From a checkpoint of a small image captioner.
Data: 195000 training examples, 8.5 epochs.
Rows from block 5 of the image encoder of a small image captioner, named by matrix and row number. Rows with one number belong to one neuron. Each number is 128 + 32 x the weight over its row's rms, rounded and kept within 0 to 255. All counts start at 0. Numbers have three digits each.
After each neuron's rows are labels from the 100 images, of 14976, where the neuron reaches its highest value: "top examples" is what is common among them. Only what is clearly more common there than usual is listed. The data: simulated telescope pictures of galaxies. In brackets: how many of the 100.
# fc1: MLP up (encoder.blocks.5.mlp.fc1.weight, 480x160), inputs 54-107
# fc2: MLP down (encoder.blocks.5.mlp.fc2.weight, 160x480, transposed), outputs 54-107

fc1.266:106144188135145115158116109141165148103116076173200086144139088077089164072103144121099063140162080090045100155120161160131148169146159118085092087151121092138139
fc2.266:147139114115124121067170057124123169096098123107101149088123094151167120151156163141143189144113107104123162135161111130145113119149104107157101155114111149150112
top examples: merging pair (100); small (86)

fc1.313:112057163127142070097115078117143107091132110121134092128134114153116112157124176139093111089167129102060091171144194148170121142120132061135148158137073181100114
fc2.313:158103136113119122114114138116092144126105097129108193094112162121190118155103130093111172144125123163165167149126134136091136138101164115156164133081123159204144
top examples: small (77); lensed arc (61); edge-on disc (32)

fc1.411:162099109103139138096054137151130134141144180123121117086127065176143116115121135100167148159113155137108137044086106116134155171139052177141104089116134085179118
fc2.411:088166096089139161135173131157101145115122113112064141131128125052159150105106094143095153159135081175188197137157153149168105071151196158127134155162132147134121
top examples: bright star with spikes (69); star cluster (50); many-armed spiral (31)

fc1.51:123170186146124111162104085085165090131163095206108103156128170079099137141102156134093123072197096126063127125130130125155171060144155098101163119133154164104121
fc2.51:106167133119094127082071139159118139082105142101121116101143049189081114122143144145151152111141143125078121118133055119093138160187082153145089158069122105149111
top examples: ring galaxy (93); tilted (55)

fc1.201:080135146120122117154107078101122128133124099097141102144132165134115099144127173127131115117187150148064133185168181133122120125118156095126147158108102150069155
fc2.201:101042190140123114097128132125130103126106073094156118126105154144136122165108148174156159138205152172131101164133114125109115143149116140092134135051161132138146
top examples: small (70); ring galaxy (60); tilted (44)

fc1.333:145121094104123143074122100144130141144137203110126159091123124136131141124154079110160128149135199105153104089109121146077107154122119133185127180048143065191164
fc2.333:145126126129120166169178109145113132147062097095104162120146206117153163173103111162091132140198085149165122123116132100175105080131134135111127140130143109107124
top examples: star cluster (100); bright star with spikes (99)

fc1.174:155047205133176085140084124101125100073126093147142093161126152146098126126060144161099134119149136109086115198123213115143165145131137069132114140152128108099144
fc2.174:147149117092140114137199155102110153152121111139129147094123172091145108168091100098098152127113120123156194165114123123093015087112190122125152143114110155179124
top examples: lensed arc (100); small (90)

fc1.147:162106154152174126110093142080165131126091129180143153172137152152113136120087148134089209119116101110092134183127190095141116158121109065116171107158148154122101
fc2.147:102196142140156138185071101132129113110120121133100088132112092112119102063141110058134163123141168135163127152121158147129097129080131142154136149115111175158104
top examples: merging pair (63); lensed arc (31)

fc1.265:119098200130154109134115104089119096099107048155136106145096102108110149161107146125087134106139123070080112208098170149126127146119134043063134170186099119089137
fc2.265:133190140089152151113163114110133123149116122101120138093137155123148081165130106087092136158107151137160166153105155158086039105100137111093159137098079170201129
top examples: small (86); lensed arc (81)

fc1.413:114147130149119147064133109137056171119099128056133132133136127173153098134215098131184163114081196114174149156115117109081075158162128122127113153058130136164130
fc2.413:104055198155135141156143110107174106096145092130142137153107167103114145166148141089083079106170071116130099066093145091157142141149129129122098123146158116099160
top examples: bright star with spikes (100); star cluster (44); many-armed spiral (25)

fc1.438:110104165137129138164070138083180091110120134165105173127098196127106102097072137085079096153164069145113119122073166102165160068098106098063143080174130159140139
fc2.438:147203105104082112119079134120123123116143142130142090121120068174123094069160114141169135115138162137134140146100138149094115120149114135139149129126102126180116
top examples: ring galaxy (60); lensed arc (40)

fc1.62:072135199169143111197103134109151124098141053165151077165108136119096137135130154177069145126159113114053078170133202123187126122117147069063132132165099126104109
fc2.62:113102156113153099063150115145136091119106118139133120081139115162074121165151167107144187117123155091122177152149114111076101171160106125153108146104094130151107
top examples: merging pair (80)

fc1.74:093132118147149115184090119112172100130171129094138146145133173109120106107144115110051122162180139091090080186177152145093109144129222093111064147108085138075168
fc2.74:153141162075130099165189082136130123136112106115114099132115152121200123195135117179105157109158128120139130156148129101138095099107139124084197159115113159083092
top examples: merging pair (49); lensed arc (28)

fc1.455:149070117136119161141113148119117143094150156139142117146100154146128141153104094108121096172134115113149108112054106153104083149182111114166084103088126095175160
fc2.455:146091113120072146112108157083155119163160181110185143153072142151099105163100078082127083145125094100151115085084141099148115149106113097172177137173159073155138
top examples: star cluster (97)

fc1.0:144132144101095094142176070119149165130138164126117098133134125116112138131146124079099117133109144098152120070088129115123136194125143095156091197113150116167135
fc2.0:152088115132144155147214083119123166111099110179131138128112202090215127112111128123080110158108077122120186101179171140166098062125103151118136170126114122121112
top examples: star cluster (100); small (62)

fc1.163:117100065108087064099088073108112079108108153125102107169160161181175131140115131124143175110115141122158124124129150181079089151121168134157065177102125080127170
fc2.163:145107140097140167214192091116133131127147130151127137127131143106186109140104149151104152110132101078127139133121175126172085095102162077119129137195097179155153
top examples: bright star with spikes (100); round elliptical (71)

fc1.109:150098157132113114050069105197123128142132161098141157086134142088111125090111128125152114137079159141107158085082101098125132142173086128124160077167190107148162
fc2.109:139169157091125143144112102154139144114119110119097127178161170110138214083160049117083112175143122134149144152124124149108137098134211170139137148134178114137144
top examples: merging pair (81)

fc1.96:200153163142129109155111082112174145132139120159122132099193179044123149061078122120142184125147135154105142116130191131202168055127070167096122078141133190129102
fc2.96:065153083183098140144157170131153176145181132093112085123123108128098148059156143142105134123126114114094150113186107144102090136128057133099127124098110099124128
top examples: small (59); irregular (52); barred spiral (31)

fc1.195:129112169173183106162076132089184109106119062153146139148129158124101141168050168126082129088141132131069101183130188104160148094108121056118168090182127147044139
fc2.195:121135195133124083096158098153139107105111101129107107117131138135123116151132127108123157118136154117145168187139119134069062109138150095138092142130098146170070
top examples: lensed arc (100); small (85)